A small segmentation model, trained from scratch: encoder arch vit, decoder widths [32, 32, 64, 128].
Rows from block 5 of the encoder of a small segmentation model, named by matrix and row number. Rows with one number within an expert belong to one neuron, the router's apart. Each number is 128 + 24 x the weight over its row's rms, rounded and kept within 0 to 255. All counts start at 0.
Before each expert's rows are labels from the 100 images, of 14976, where the router gives the expert most weight on average: "top examples" is what is common among them. Only what is clearly more common there than usual is listed. The data: scattered letters and digits in many colours.
# router: slot weights (encoder.blocks.5.mlp.router.weight, 32x192, trained with AdamW), inputs 64-127
# up: expert up (encoder.blocks.5.mlp.up, 16x192x192), inputs 64-127
# down: expert down (encoder.blocks.5.mlp.down, 16x192x192, transposed), outputs 64-127

# expert 4
top examples: count: six; yellow
router.8 [154 128 152 100 128  76 157 139 155 141 179 121 114 119  87 115  76 151 112 109 117 117 128 141 125 152 104 185 110 128 146 113  84 124 144 121 169 148 147 126 116 110 125 131  87 103 144 139  98 136  96  85 153  94 151 129  98 127 147 115 117 132 159 103]
router.9 [ 89 139 125 117 137  93 155 152 154 145 139 135 113 173 149 124  97 107  97 150 157 128 144  82 110 132 137 169 106 126 107 125 175 148 126 148 118 120 132 110 153 135 115 111 101  79 107 104 125 134 132 176 123 151  89  90 117 158 113 165 145 134 191 118]
up.10 [133 125 125  87 116 140 139 139 170  82 122 132 172 153 148 127 115 110 133  76 170 103 108 154 144 108 149 107 136 121 124 112 111  81 121 135  81 128 108 105 145 117 130 102 133  89 123 150 157 167 127 101 132 137 147 111  95 121 150 161  98  99 113  65]
down.10 [121 149 130 110 148 183 137  77 108 153 102 129  82  66 131 136 110 102 107 115 159 135 117 133  78 140 130 120 133 120 146 101 127 137  98 177 103 144 163 123 130 161 135 131 121  85 100 129 148 190 106 139 143 108 176 125 131 102 130 100 126 124 154 136]
up.11 [118 113 157 133 144 150 147  88  99 103  89  86 107 140 116 117 139 149 100 162 131 124  94 127 118 102 152 134 107  73 121 118 116 159 116 106 152 105 120 134 143  64 148 126 155 101 131 121 117 114 118 168 102 108 102 128 115 135 154 114 129 166 122 162]
down.11 [134 145 150 137 141 123 167 123 104 162  66 114 112 144 117 118 145 133 135 151 132 118 135 119 162 131 105 120 161 183 119 165 112 177 141 135 118 103 123 148  98 106 169 114 150 174 117 133 130 115 104 132 109 171  95 176 133 174 135 137 162  96 149 166]
up.12 [141 137  95 148 116 153 154 110 118 155 148 128 114  85 118 136 142 146 103 132 121 119 109 161 121 107 130 104 109 180 157 124 124  96  80 129 161  74 133  98 154 103 109 131 102 141 157 115 133 112 119 130 105 111 133 131 143 141 158 107 115 144 148 109]
down.12 [113 113 131 116 125 167 145 106 130  78  96 133 141 195 133 158 170 133  98 112 138 111 126 143 138 132 125 104 179  97 106 135 134 178 115 141 116 141 101 111 123 100 120 131 172 151 106  96 160 123 135 128 148 154 116  86 118 142 148 189 137 101 112 154]
up.13 [ 88 143 151 154 126 119 205 123 112 148 123 137 104 164  83 127 137  99 125 147 107  95 124 141 141 153 115 135 117 106 134 102 152 114 108 112 108 124 139 125 140  91 143  78  95 166 102 155 145 110  90 125 119 100 101 111 147  98 134 157  88  95 139 144]
down.13 [148 112 133 138 114 132 101  97 157 142 121 166 196 172 141 116 108 121 124 151  76 128 126 115 160 153 155 157 120 155 114 141 106 109 139  93 110  98 102 137 143 130 153 131 124 107 117 108 138 138 126 118 143  96 143  90  61 130 145 102 114  81 178 131]
up.14 [117 111 130 115 124 144 108  95 112 127 161 129 150 144 137 153 117 108 152 117 107 122 146  85 146 118 133 145 114  87 164 146 170 185 128 166 133 125 182 138 133 103 138 143 159 119 110 139 126 182  92 145 146  83 120 148 136 124 115 150 127 108 121 170]
down.14 [116  91 157 125 115 146  58 126  88 117 126 140 145 106 124 123 128 117 159  82 178 126 134 115 181 140 132 106  97 115 121  76 103 127 151 106 123 114 105 142 135 110 121 124 159 149 160 164 139 127 114 102 135 172  81 170 119 114 149 129 135 161 126 132]
up.15 [ 98  97 117 127 113 116 150 122 141 145 140 111 131 141  93 131 147 131 150 145 175 142  96 164  89 158 129 204  85 142  93  94 141 143 160 123 126 102 104  98 143  98 162 118 140 134 157 112 109 124 150 126 101 162 137 138 146 143 135 189 142 140 145 146]
down.15 [140 119 136 121 131 140 134 119 146 147 148 165 170 184 146 162 145  98 130 133 130 141 130 139 154 126 140 161 114 114 136  96 120 121 170 176 104 138 173 148 143 152 119 151 142 116 115 117 142 117 134 104 115 139 135 121  92 116 136 131 164 101 101  98]
up.16 [153 134 102 121 104 134  83 192 141 159 134 134 122 125 136  72 115 117 119  84 150 154  97 125 120  92 105 129 145 139 112 109 128 142 113 160 184 131 148  99  95 158 156 115 129  94 123 135 136 142 169 135 116 125 124 180 121 100  99 127 119 141 158 118]
down.16 [137 131 138 141 114 101 160 148  95 113 110  96 123 168 145 184 122  82 110  98 138 126 132 130 120 112 153 111 129  97 149  99  91  96 157 117 122 156  60 124 142 144 105  99 105 119 147 111 140 107 110 154 180  75 122 131 109 124 130 163 133 133 112 132]
up.17 [101  90 131 159 127 146 152 131 100 138 119 139 157 149 125 138 141 141 123 100 152 112 129 105 106 142 121 142 141 108 118 153 104 114 121 113 120  99 126 132  93 138 134 127 140 147 160 129 145 131 102 142 155 136 159 135 107 136 121 140 105 155 148 146]
down.17 [ 88 178  86 141 149 160 124 131 125 164 135 126 129  88 135 109 110 144 106 137 112 169 123 159  80 135 168 116 157 100 139 123 132 101  93 141 109 115 135 142 146 135 164 135 146  86 139 120 170 127 153 118 137 162  85 103 117 129 109  98 161 149 156 120]
up.18 [158 145 152 108 132 134  85 157 151 140 157 132 111  97 117 134  96  97 123 138 110 103 128 131 126 138 155 153 116 125 137 152 110 131 160 118 120 116  49  95 163 133 103 128  89 127 160 131 122 113 118 105 137 130 105 142 112 123 187 101 130 126  85 116]
down.18 [139 115 134 207 110 189 129  95 132 121 118 132  94 108 166 131 153 115 142 164  94 126 125 159 130 120 154 136 147 131 117 112 139 147 114 142 123 101 159 161 146 168 112 150 114 101 114 130 155 131 133 139 108 134 120 131 156 137 111 119  97 163 139 112]
up.19 [132 140 129 128  80 108 102 141  99  96 148 120 109 123 170 113 100 169 134 125 119 134 139 131 140  92 105 145 167 118 142 102 165 133 113  96 106 125 137 170 135 140 136 165 151 120 162 155 167 147 167 127 141 135 137 179 113 112 138 137  86 135 113 125]
down.19 [160 110 111 125 143 132 132 108 165 147 145  99 134 129 101 124 149  92 149 111 128  93 135 129 166  96 184 113 152 132 103 154 114 139 110 146 127 164 101  67 167 162  98 168 124 120 157 116 130  78 161 140 111 123 146 144  90 165 161 112 113  82 148 120]
up.20 [167 113 110 156 124 126 143 142 135 151 120 101 156 130 114 133 120 164  80 129 162 118 116 108 131 127 132 106 103 116 111 104 141 129 138 126 148  99 123 115 126 152  99 136 134 126 181 103 155 111 133 111 139 158 140  99 128  85 130 125 147 105 122 117]
down.20 [122 134 166 120 121 146 181  98 132 138 141 134 129 136 132 183 113 116 171 185 122 122 117 116  91 153 178 115 120 158 127 147 120 107 116 160 105 115 135 108 162 151 139 165 105 104  92 176 149 169 166 164 118 112 126 126 148 122 139 118  94 138 145 146]
up.21 [147 117 162  89 127  90 117 162 152 140 104 118 152 117 119 129 116  92 138 116 127 117 136 132 112  94 179 118 153 122 122 107 123 132 144 102 119 116 154  95 136 134  94 151 117 166 137 117 109 116 113 135 150  84 105 129 161 144 115 104  81 123 167 147]
down.21 [134 149  95 132 107 133 120  87 167 141 159 125 113  90 134 151 139 108 174 170 143 145  87 136 101  96 158 104 145 117 153 136 128 150 103 158 125 142 127 155 171 130 141 106 137 161 138 178  99 159 102 147 111 160 164 133 113 157 105 178 132 188 108 135]

# expert 5
top examples: count: six
router.10 [142 138 143 134  94 132 107 141 131 135 134 127  92 119 138 138 105 100 106 132  96 133 150 158 132 108 100 144 142 121 124 173 146 131 102  99 136 119 129 101 157 146  93 141  99  92 135 113 112 143 167 118 124 107  85 108 162  81 136 132 144 127 136 116]
router.11 [186 143 106 166 146 150 135 136 141 141 101 134 100 185 112 156  88 144 109 105 115 118 149 119 113  88 115  77 110 126 110 151 155 136 109 170 123 112 178 166 127 105 105 127  96  80 160  97  87 124 170 122 102 169  92 128 107  87  99 127 122 147 165 122]
up.0 [128 109 114 168 146 132 160 130 127 103 110 106 146  79  98 146 135 135 155 114 109 152 106 150 110 112 113 113 147 123 134 153 112 124 145 125 122 138 104 149 113 109 172 129 111 146 150 132 122  88 127 152 142 125 145 132 159 171 175 118 139  93 127 146]
down.0 [134  77 111 116 158  94  96 120 115 189  93 129 106 112 126  94  97 114 125 124 119 133 109 124 113  86 150 121 114 115 120 136  84 135 125 138  85 138 154 168 169  80 144 124 145 102 130 150 116 155  99 160 113 141 100 132  92 110 118 113 138 132 173 138]
up.1 [139 116 153 171 116 148 141 123 162 112 152 110 114 111 159 127 152 128 133 156  83 122 148 133 174  88 126  86 119 162 117 113 136 144 131 136 152 131 127 135  87 141 158 181  98 165 117 148 147 130 141 176 127 152 180 149 122 143 141 168 142  96 126 176]
down.1 [172 144 181 115 145  82 112 124 156 117 139 134 113 159 125 139  91 142 122 147 137 118 126  72 124 123 151 134 123 130 117 149 142  95 191 121  77 116 154 121 145 120 165 135 132 140 125 172 104  99 180 103 106 123  83 132 125 109 125 129 126 101 108 134]
up.2 [ 87  91 141 109  74 162 115 118 103 131  99 173 107 157 128 148 124  92 140 122 157 105 141 142 151 120 129 184 152 110 102 131 152 160 150 148 128 136 120 196 138 161 144 111 173 124 125 136 145 128 128 152 107 119 143 144 112 167  81 116 140 124 150 147]
down.2 [153 125 141 114 134  90 134 100 138 150 154 132 115  75 121 128 112 118 143 152 122 140 119 148 126 143 126 129 134 108 110 135 117 149 131 119 146  69 155 156 117 138 107 162 162 106  82 157 110 118 109 150  89 143 145 103 108  90 142 124 106 125 132 121]
up.3 [136 100 147 128 139 142 167  92 133  97 120 150 107 101 142 108 109 147 157 135 126 129 152 122 135 111 141 142  83 109 133  87  64 127 155 123  78 164  98 131 127 116 144  83 143 117 130 132 159 126 123 118 115 131  82 130 127 136 137 131 105  86 105 121]
down.3 [116 143 134 142  77  96 136 162 103 133  94  94 112 133 116 106 123 131 163 130 159 147 119 107 133 144 134  58 120  97 121 128 115 123 128 121 169 127 144 121 134  84 129 125 103 127 120 154  89 147 157 163 137 105 117 107 103 132  92 164  98 130 152 121]
up.4 [125 165 190 110 104 146  97  95 106 106 128 160 103 123 140 135 148 154  96 172 172 143 120 131 140  85 159 130 103 172 129 121 135  96 134 117 108 107 112 115 143 118  89  53 151 155 101 113  99 180  87 123 162 127 116 107 162  92 102 163 147 101 176 114]
down.4 [172 130 135 133 123 127 160 142 127 133 143 122 168 117 124 149 117 120 125 121 122 118  88 112  90 113 115  93 189 130 131 154 160 110 175 134 162 162 140 147 149 111 115  92 168 104 106 131 157 128  89 106 121 129 118 145 123 121 158 151  87 149  84 143]
up.5 [142 100 101 135 115 107 116 158 115 177 143 125 151 151 109  86 152 146 112 112  97 126 127 139  88 121 134 124  46 118  99 123 119 118 106 114  95 172 138  72 130 119 106  98  71 130 122 114  90 153 148 121 149 122  98 172 175 140 109 119  92 166 150 141]
down.5 [134 157 141 157 148 136 107 136 131 142  99 110 124 159 133 140 129 153  52 154 128 104 118 149 125 126 119 129 102 111 174 135 171  92  96 127 104 148 116  73 111 149 110 105 118 151 114 112  98  85 120 159  93 133  96 146 160 135 123 146 107 100 131  93]
up.6 [141 116 175 144 155 121  99 113 125 139 166  95 158 132 126 108 108 109 158  96 110 150 125 137 119  97  76 119 127 102 159 112 158 165 125 153 104 101  93 149 157 123 146 126 129  93 131 157  88 118 123 129  98 108 133 100 102 131 126 141 124 110 110 130]
down.6 [129 163 124 112 178 161  97 105 113  82 125 127  99 131 158 166 153 142 110 162 129 102  75 138 167 139 174 134 142 120 113 141 137 151 142 123  87 125 151 127 113 117 155 131 134 107 126 123 150  89 124 156 143 162 161 148 144 129 145 150  97 122 114 127]
up.7 [109 144 134 148 120 102 159 150  93 122 128 133 142 175 153 133 131 156 157 124  93 102 146 139 123 120 123 141 155 136 139 127 126 129 162 107 188 143 196 100 129 116 131 127 132 134 145 137 154 154 117 158 126 128 161 168 162 126 102 146 152  98 137 130]
down.7 [121  98  75 129 143 147 108 165 138 178 145 118 141 148 108 129 113 119 100 119 142 145 134 152  97 103 124 121 127 126  92 167 134 139  70 138 119 123  82 114 130 135 112 138 130 139 142 147 107 165 105 125 106 101  90 117 129 121 114  65 139 154 124 146]
up.8 [130 109  88 115 129 150 168 121 100 114 146  82  90 117 142 139 101 129 106 184 122 101 113 123 148 107 133 161 143 102 107 149 139 163 178 127 117  78 137 107 167 102 160 192 168 106 133  97 121 123 148 147  95 118 117 132 134  83 188 175 179  98 131 141]
down.8 [110 110 122 108 120 124 125 155 110 153  87 146 134 113 121 117 130 109 144 118 133 200 137  90  77  74  79 100  94 136 143 154 132 123 131  74 145  98  89 110 109 138 146 124  74  83  94 160 155 135 125 130 156 118 120 182 141  98 112 127 143 129 124 123]
up.9 [144  88 156 113 133  98 137 124 101 158 120 120 141 116 105  76  91 162 162 126 141 109 122 142 141 130 123 170 160 139 130 157 130 108  76 120 148 112 172 162 145 117  91  83 124 124 133 116 150 151 180 119 138 102 110 140 108 111 136 136 137 145 156 149]
down.9 [121 129 134 127 107 150  95 140 151 143 140 158 138 107 120 157 114 121 147 148 150 112 117 112 127 102 125 130 130 130 138 128 146  81 137 121 108 135 133 118 138  92 101 173 133 104 155 112 129 134 112  99 122 116 104  69 116 129 149  44  61 152 152 122]
up.10 [135 131 135 172 180 126 181 133 132 117 130 119 156  82 143 190 133 118 161 115 116 132 121 147 160 130 127 140 126 144  96 105 136 126 131 109 146  98 104  85 133 144 147  92 107 151 115 109 131 110 146 151 142 124 145 130  93 132 165  82 135 102 140 127]
down.10 [183 119 140 150 165 147  89 119 122 130 134 147 108  99 129 110 162 119 158 115 120 173 130 147 128 119 130 138 135 131 112 154 132 150 122 141 122 119 151 102 123 110 145 159  97 126 130 130 109  84 142 122 151 153 125 104 139  98 106 150 123 161 138 126]
up.11 [132 138 137 138 130 157  93 141 110 101 156 127 176  92 158 111 117 130 107 105 156 103 102 181 148 114 147 115 108 126 116 116 154 112 150 110 106 136 168  88 111 128 123 107 154 101 159  85  98 104 111 148 118  74 120 124 102 121 111 102  88 163 126  92]
down.11 [136 101  67 155 130 166 152 130 107  85 157 121 127 138 126 141  99  95 154 118 132 115 133 141 133 153  93 137 123 148 180 116 128 117 121 118 127 168 180 139 119  96 106 120 123 126 148 150 142 149 112 144 100 134 138  89 105 136 153 100 127 107 141 110]

# expert 3
top examples: orange; pink; count: six; the character M
router.6 [142  97  64 117 135 126 144 141 132 114 128 136 120 115 104 143 122 151 120 161 135  89 150 102 152 168 110 133 112 109 154 159  90 112 159 129  89 124  99 149 125  87  82 110 128 118 171 103 109 144  98 112 170 136 173  97 103 148 121  72 136 116  94 125]
router.7 [125 180 165 121 117 168  94 108 159  96 104 152 120 122 147 155 124 154  57 141 184 108 112 140 124 113 140 172  65 143 139 116 175 115 113 151 147 143 139 139 131  98 140  91 131 105  82 133 148 143 187 176 102 145 128 137 138 117 112 196 104 162 141 118]
up.0 [135  93  92 122 116 154 120  90 148 107 111 108 154 139 128 152 119 107  98 134 134 120 117  92 100 125 151 141 114 114 185 127  92 134 148 139 113 133  82 169 191 157 117 132 164 127 147 125 115 134 146 130  90 189 126 157 132 162 122 121 156  92  96 162]
down.0 [107 136 122 164 126  92 150  95 143 112 114 151 143 165 195 126 143  99 137  87 133 141 136 143 148 105 157 117 154 130 153 117 142 136 159 126 111  97  95 107 141 135 109 135 131 122 126 146 153 137  98 117 117 125  97  97 133 105 124 118 153 114 131 154]
up.1 [130 124 135 152 117  99 127 163 146 197 122 155 112 167 113 113 109 147  95 169 146  99 110 108  95 112 107 108 129 128 170 122 145 133 161 155 148 136 128 145 125 120 108 160 152 158 154 153 110 105 122 109 136 102 112 128 114 104 149 150 127  85 149 108]
down.1 [122 133 103  97 149 154 119  69  97 130 123 129 161 178 158 133 164 109 132 137 117 153 119 110 162  60 118  81 146 102 140 179 142  97 142 120 143 132 110 103  96 109 142  89 102 146 154 103 134 155 175 119 116 139 108 169 118 141 116 179 159 119 118  80]
up.2 [119  91 139 109 143 141 133  71 136 121 132 148 123 132 134 117 130 131 116 125 126  93 129 129 131  93  88 133 138 134 154 179  96 125 127 138 103 128 190 106 117 173 152 172 136 154 170 126 105  94 174 108 121 132  98 147  84 129 152  93 131 146 130 146]
down.2 [109 118 116 127 144 121 144 106 102 105 148 136 171 116 124 161  88 146 127 117 109 143 123 133 103 114 161  83 170 120 103 147 120  95 113 132 167 137 116 129 105 108  89 136 101 168 129 111 141  86 128 152 120 126 125 146 127 121 151 167 142 123 108 143]
up.3 [ 92 102 129 122 141 155 132 129 102 120 153 145 135 109  77 121 128 100 112 116 108 144 126 129 116 125 161 117 103  98 132  98 107  99  72 146 151  95 147 128 158 151 127 109 176 116 121 111 135 132 115 133 133 105 152 126 136 131  90 103 146 111 153 116]
down.3 [146 135 124 146 114 105 120 138  99 133 120 143 127 142 135  96 126 168 139 138 113 113 160 107 106 155 117 139 120 151 140 153 128  89 142 125 144  99 116 102 110 164 132 138 136 131 169 111 126  92 157 104 111 125 159 143 183 114 133 161  83 109 139 126]
up.4 [100 113 134 111 154 157 145 135 154 132 109 109 149 114 144 107 118 100 193 131 132 129 123 133 123 101 125 100 152 122 122 128 147 178 141  74 105 110 150 101 163 138 100 157  91 172 103 132 141 108 121  95 126 113 150  88 187 143 154 109 163 119 171 104]
down.4 [134  75 129 153  98 125 148 149 108 163 100 108  89 128 137 131  91 116 108  89 142 139 162 129  96 140 153 180 156 154 102 143 128 115 142 127 153 136 138 153 119 111 175 161 172 123 139 148 146 157 110 191 142 128 146 122 119 118 143 136 119 161 148 117]
up.5 [145 113 123 161 153 139 112 132 133 150 127 105 107 140  94 125 140 115 103 134 164 149 100  89 149 150 115 112 135  97 130 176 127 122  85 138 129 120 138 132 130 128 164 109 131 155  90 104  95 136 147 115 151 201 144 118 180 126 134 160 107 194 151 127]
down.5 [138 106 103 135 110 109 115  99 108 124  67  83 168  93 120 140 156 101 120  84 124 138 116 168 109  83 159 128 129  79 168  98 148 114 161 141 142 118 117 142 127 159 112 108  79 108 115 172 111 149 124 102 121 125 170 160  80 117 124 144 121 128 160 130]
up.6 [157 126 151 116 115 176 150 132 112  86 138 159 132 131  79 127  97 137 138 126 116 155 104 137 150 160 103 160 126 139  95 104  91 138 170  90 134 111 142  98  68 143 147 111 100 134 149 107 110 125 152 147  94 136 160 149  95 100 173 106 132 124 129 155]
down.6 [114 111 119 176 139 182 135 128 133 112 147 132  78 121 154 150 181 118 122 163 161 152 127 180 105  68  83 167  54 122 129 144  89 129 144  94 143 109 103 107 127 100 131 134  87 110 141 161 122 106 110 130 135  97  90 113 129 150 173 127 123  94 121 116]
up.7 [123 132 118 113 129 137 142 112 144  96 151 153  95 144 137 122 112 110 142 107 131 128 113 118 110 133 179 137 171 116 166  95 134 132  97  72 124  87 100 137 118 127 125 136 134 135 133 112 119 122 138 144  86 111 133 107 159 120 124 150 152 126 154 165]
down.7 [150 120 124 128 116 127 112 138 121 140 146 142 119 129 131 131 131 114 121  88 104 142 141 146 168 162 149 121 154 153 125 118 124 138 131  92 142 128 115 116 131 158 138 112 125 128 125  81 106 123 127 123 123  98 136 120 134 163 108 153 160  83 129 105]
up.8 [132 140  97 120 124 127 153 118 102 159  86 147 111 186 123 112 127 112 149 149  99 123 173 116 116 136 122  99 109 129 109 131 120 158 149 171 131 126 170 152 115  76 162 124 140 117 100 104  90 156 105 120 149 106 114 159  89 139 111 119 142 155 135 129]
down.8 [132 114 156 129 132 116 166 146 142 100 170 158  78 183 135 130 131 124 148 124 150 189 157 138 109 111 126 123 178 124 127 120 133 131 179 125 173 144  94 104 123 127 136 124 108 138 125 122 134 144 121 107 175 116 139 129 175 100 162 148 155 105 108 129]
up.9 [ 90 158  98 127  89 109  76 103 118 155  94 151 145 137  99 133 141 114 151 123 161 119  96 120 136 138 125  97 163  72 143 157 136 133 155 149 126 154 126 154 160 158 144  98 147 125 107 104 102 145 145 121 117 119  92 116 155 131 129 107 119 160 121  99]
down.9 [112 123 112 111 110 172 102 115 147  98 131 122 103 158 128 107  74 127 158 147 124 155 117 107 106  78 109 116  82 162 127 119 161 158 116  82 173 117 167 111  63 104 112 103 149 125 138 147 125 152 148 178 122 110 123 112 141 114 154 110 110 133  85 130]
up.10 [ 97 105 140  94 142 108 122 116  85 116 102 117 116 180 187 157 120  75 139 140 169  89 140 134 140 108 104 113 124 142 125 121  95 173 148 128 118 113 149 137 121  77 117  94 145 147 161 157 121 131 128 160 146 152  87 113 125 106 125 156 107 119 153 143]
down.10 [118 116 122 103  68 139 159 147 117 142 137 151 118 109  84 118  77  77 117 110  68 141 122 118  82 142 131 165 146 115  98 101 134 112 141 133 168 113 109 134 102 165 152 147  80 148 129 104 136 147 127 176 112 148 140 155 130 148 119  97 138 156 122 151]
up.11 [101  95 104  94 104 160 171 151 114 142  75 139 136  91 108 100 128 116 159 155 114 163 124 184 126 127 165 154 133 136 152 125 118 129 117  68 139 122 117 123 149 133 131 165 168 109 165 149 162 137  91 164 128 115 107 115 163 151 128 101 147 140 107  87]
down.11 [150 141 160 133 149 154 128 118 102 115 103 166 113 120 116 103 169 135 110 138 150 121 129 145 116 139 133 128 136 121 132 173 155 141 140 114 141 167 147 163 148 150 139 102 178 121 110 108 142 116 185 128 105 167 171 147 165 116 144  60 161  86 127 117]

# expert 7
top examples: count: six
router.14 [141 131 157  95  83 109 161 133 141 144 108 126 161 142 139 135 119 117 102 123 143 115 134 144 145 134  95 112  93 117 136  89 138 124 119 123 113 164 114  92 146  92 130 112 161 130 144 112 130  97 118 119 123 102 140 139 120 110 151 138  89 164 167 147]
router.15 [135 109 176  92  80 130 139 158 126  58 113 144 125 120 151 153 117 120 137 152 161  95 100 163 143 156 129 129 128 132 121 138 140 190 124 145 101 131  68 168 119 154 148 138 165 132 123 119 142 110 107 123 147 139 164  87  91 124 122 163 121 145 125 135]
up.10 [159 148 136 114 150 134 149 155 167 142 137 123  74  99 142 138 108 164 121 136  96 144 159 141 141 141 130 192 106 149 167 147 121 147 120 164  89 114 140 168 176  94 121 117 143  92 127 119 141 120 139  97 111 128 110 121 127 168 176 129 155 159 140 143]
down.10 [ 60 162 126 115  94 135 129 110  78 121 119  89 120  65 122 139 126 138 135 164 103  95 132 171 112 121 113 144 122 109 159 139 134  97 132 100 115 129 171 141 118 118 139 113 120 177 120 107 150 116 153 130  88 128 136 112 118 171  97 132  83 124 156 127]
up.11 [119 111 171 150 166  83 160  81 157 119 139  99 140 145 117  88 183 133 159 135 114 120 104 123  96 128 146 145  85 145 160 131 142 114 116 140 108 117 141  98 106 150 129  82 128 118 129 120 111 133  67 116 112 134 102 137 126 144 115 139  90 129 164 125]
down.11 [124 186 136 124 171 132 162  59 106 134 120 102 146 113 108 160 116 153 137 136 112 173  97 147  95 138 168 141  96 127 123 138 133  93 103 133 119 146 125 134 169 106 157 110 118  96 143  81 143 111 136 102 157 123 145 132 116 109 153  58 118  99 134 136]
up.12 [130 142 132 119 141 107 123 103 144 130 135 113 177 148 130 155 133 126 128 135 202 128 139 161 138 111 127 116  75 183 127 130  87  85  93 114 117  89 147 127 179 152 122 154 119 118 141 176 129 121 104 158 138  97 141 100 121 134 140 151 122 114 123 123]
down.12 [121 127  70 141 140 198 115 135 143 164 175 128 129 144 138  99  92 145 142 128  90 144 110 154  75 128 153 130 142 134 160 132 142 101 134 105 111 137 123 121  87 142 124 114 127 142 161 106 114 121 162 121 110  88 147 122  50  82 112  79 140 125 135 126]
up.13 [107 125 151 120  95  94 120 171  92 137 143 108 102 107 136 121 151 100 167 144 116 115 112 152 169 127 137 156 127 140 108 113 139 120 166 143 102 152 136 120 157 171 119 151 132 134 120 170 113 102 143  93 145 145 124 147 155 145 128 119 146 116 135 136]
down.13 [132 165 149 131 118 112 119 145 147 103 104 118 167 134 136 124 141 171 117 133 136 107 126 106 182 148 157 148 120 156 115 128 115 121 123 151 123 155 132 103  80 108  77 123 126 102 148 103 154 115 125 125 176 133 126 148 125 118 120  86 154 114 153  71]
up.14 [159 105 100 152  85 146 142 165 139 133  78 147 113 110 119 127 121 112 151 138 110 127 134 158 100 115 152 152 152  72 148 152 124 144 141 125  93 152 176 148  99 161 124 133 139 111 142 143 168 143 106 118  93 144 109 123  98 161  86  90 115 148 123  62]
down.14 [136 123 159 106 134  54 167  99 128 129 110 110 153 117 120 141 164 136 102 110 157 135  66 144 163 133 121 111 132 149 148 105 171 149 147 144 167 140 149 120 143 162 129 111 103 127 169 102 156 117 144 171 113 112 189 128 128  76 163 122 157 126  97 115]
up.15 [100 124  80 130 115  71 164 106  61 119  94 150 107 155 137 128 122 135 133 147 149 124 115 100 119 154 146 116 147 103 122 122 126 166 158 145 145 109 141 127 108 150 171 177 133 136 133 144 147 148 156 141 114 113 131  93 146 156 150 200 164 105 129 129]
down.15 [177 130 107 117  90 111 100  82 126 167 134 154  98 149 137  98 152 121 105 121 129 139 162 138 158 114 103 115  72 144 137 117 110 104 114 126 127  79 110 135 152 159 107 157  80 125 187 136  84 110 127 125  50 120 111 163 145 143 152 127 110 158 104 123]
up.16 [126 127 171  98  87 100 129 134 116 138 122  92  96 125 128 125 118  55 137 177 124 117 161 139 105 128 123 161 110 140 129 117 116 108 149 148  89 118 153 156 131 139 129 135 129 154 141 101 117 119 127 153 128 135 114 157 115 137 113 161 113 126 137 169]
down.16 [139  82 150 101 129 119 134 121  93 114 117 136 109 114 115 156  97 115  97 142  88 126 124 107 119  86 102  81 178 114 143 138 103 132 152 126 142 129 122 156 149 108 132 138 103  88 131 128  64 117 184 117 157 132 125 123 149 122 120 108 150 124 152 107]
up.17 [120 116 121 115 143 157 113  92 141 162 144 128 102  86 104 101 114  97 132 153 115 147 111 191 143 173 106 142 146 119 140 125 128 166 102 109 103 149 150  56 102 135 114  71 159 151 148 108 150 155 140 113 164 131 132 128 116 132 114 103 112 130 126  97]
down.17 [139 166 179 116 167 118 128 116 161  81 131 118 144 159 153 177 136 133 143 148 135  98 110 136 152 113 182 127 172 136 119 144 118 126 119 101 149  91 188 129 154 123 132 111 127 106 160  96 131 123 128 141 121 106 145 148 153 130  96 134 115 141  68 147]
up.18 [123  99  93 111 152 146 171  99 142 156 141 106 143  94 128 150  92 156 124 103 126 151 129 142  95 153 158  75  96 132 135 119  99 125 113 116 131 162 126 124 133 153 143  72  96 128 111  83 154 135 158 163  98 133 157 135  74 129  82  83  74 160 115 140]
down.18 [130 138 187 121 151 145 106 136 115 107 143  98 157 146  90 128 131 155 140 117 108  61 120 143 135 178 100 152 184 124 153 136 149 163 169 141 122 119 132 125 112 113 135 122 122 136 139  88 116 116 145 102 176 121 113  74 142 124 109 156 103 119 126 134]
up.19 [122 123 150 139 136 105 141 126 119 130 140 129 130 108 115 117 113 131 126 125 119 165 110 164  89 142 102 143 114 139 117 169 117 111 109  96 140 123 154 119 149 107  96 107 109 106 148 105 114 183 146 106 146 131 127 119 111 108 119 105 117 127 120 143]
down.19 [124 159 109 156 151 127 114 132 152 136 106  76 138 103 110 174 103 141 118 141 110  99 133 120 138 122 115 149 117 136 130 141 101 142 135 139  80 175  91 122 172 143 183  97 142 137 132 124 137 122 124 119 155 141  89 116 122 158 101 158 144  96 135 117]
up.20 [ 93 134 138  88 166 136 155 143 168 148 104  96  92 119 158 124 175 128 109 140 114 120 129 129  85 137  80 161 140 159 160  88 121  96 115 162 119 143  94  97 143 114  69 109 122 111  92 120  83 120  78 147 120  87 132 117 130 111 101 107 111 168 105 129]
down.20 [117 104 118 142 118 154 113 132 161 145 152  99 138 150 169 163  87 102 101 142 110 125 137 146 104 147 162  93 116  82 119 158 124 127 180 104 140 136 122  72 135 147 118 129  96 100 122  63 155 136  97  96 117  81 138 109 130 135 119 194  91  72 138 134]
up.21 [120 150 134 118 116 115 136 122 105 163  52 105 165 108 153 111 118 136 116 135 173 142 129  78 151 142  91 129 137 151 106 158 154 111 169 173 177 130 167 154 123 156 147 112 123 126 157 125  85 116 162  62 127  89 156 107  95 139  69 106 148 164 128 136]
down.21 [110 155  95 111 124 181 139 140 142 109 137 165 126 151 129 122 103 120 156 141  87 117 122 163 140 122 172 117 121 136 147 162 155 168 124 126 158 146 158 148 126 113 145 137 108 122  94 139  71 145 132 196 102 133 114 140 121 127  94 156 117 108 154 119]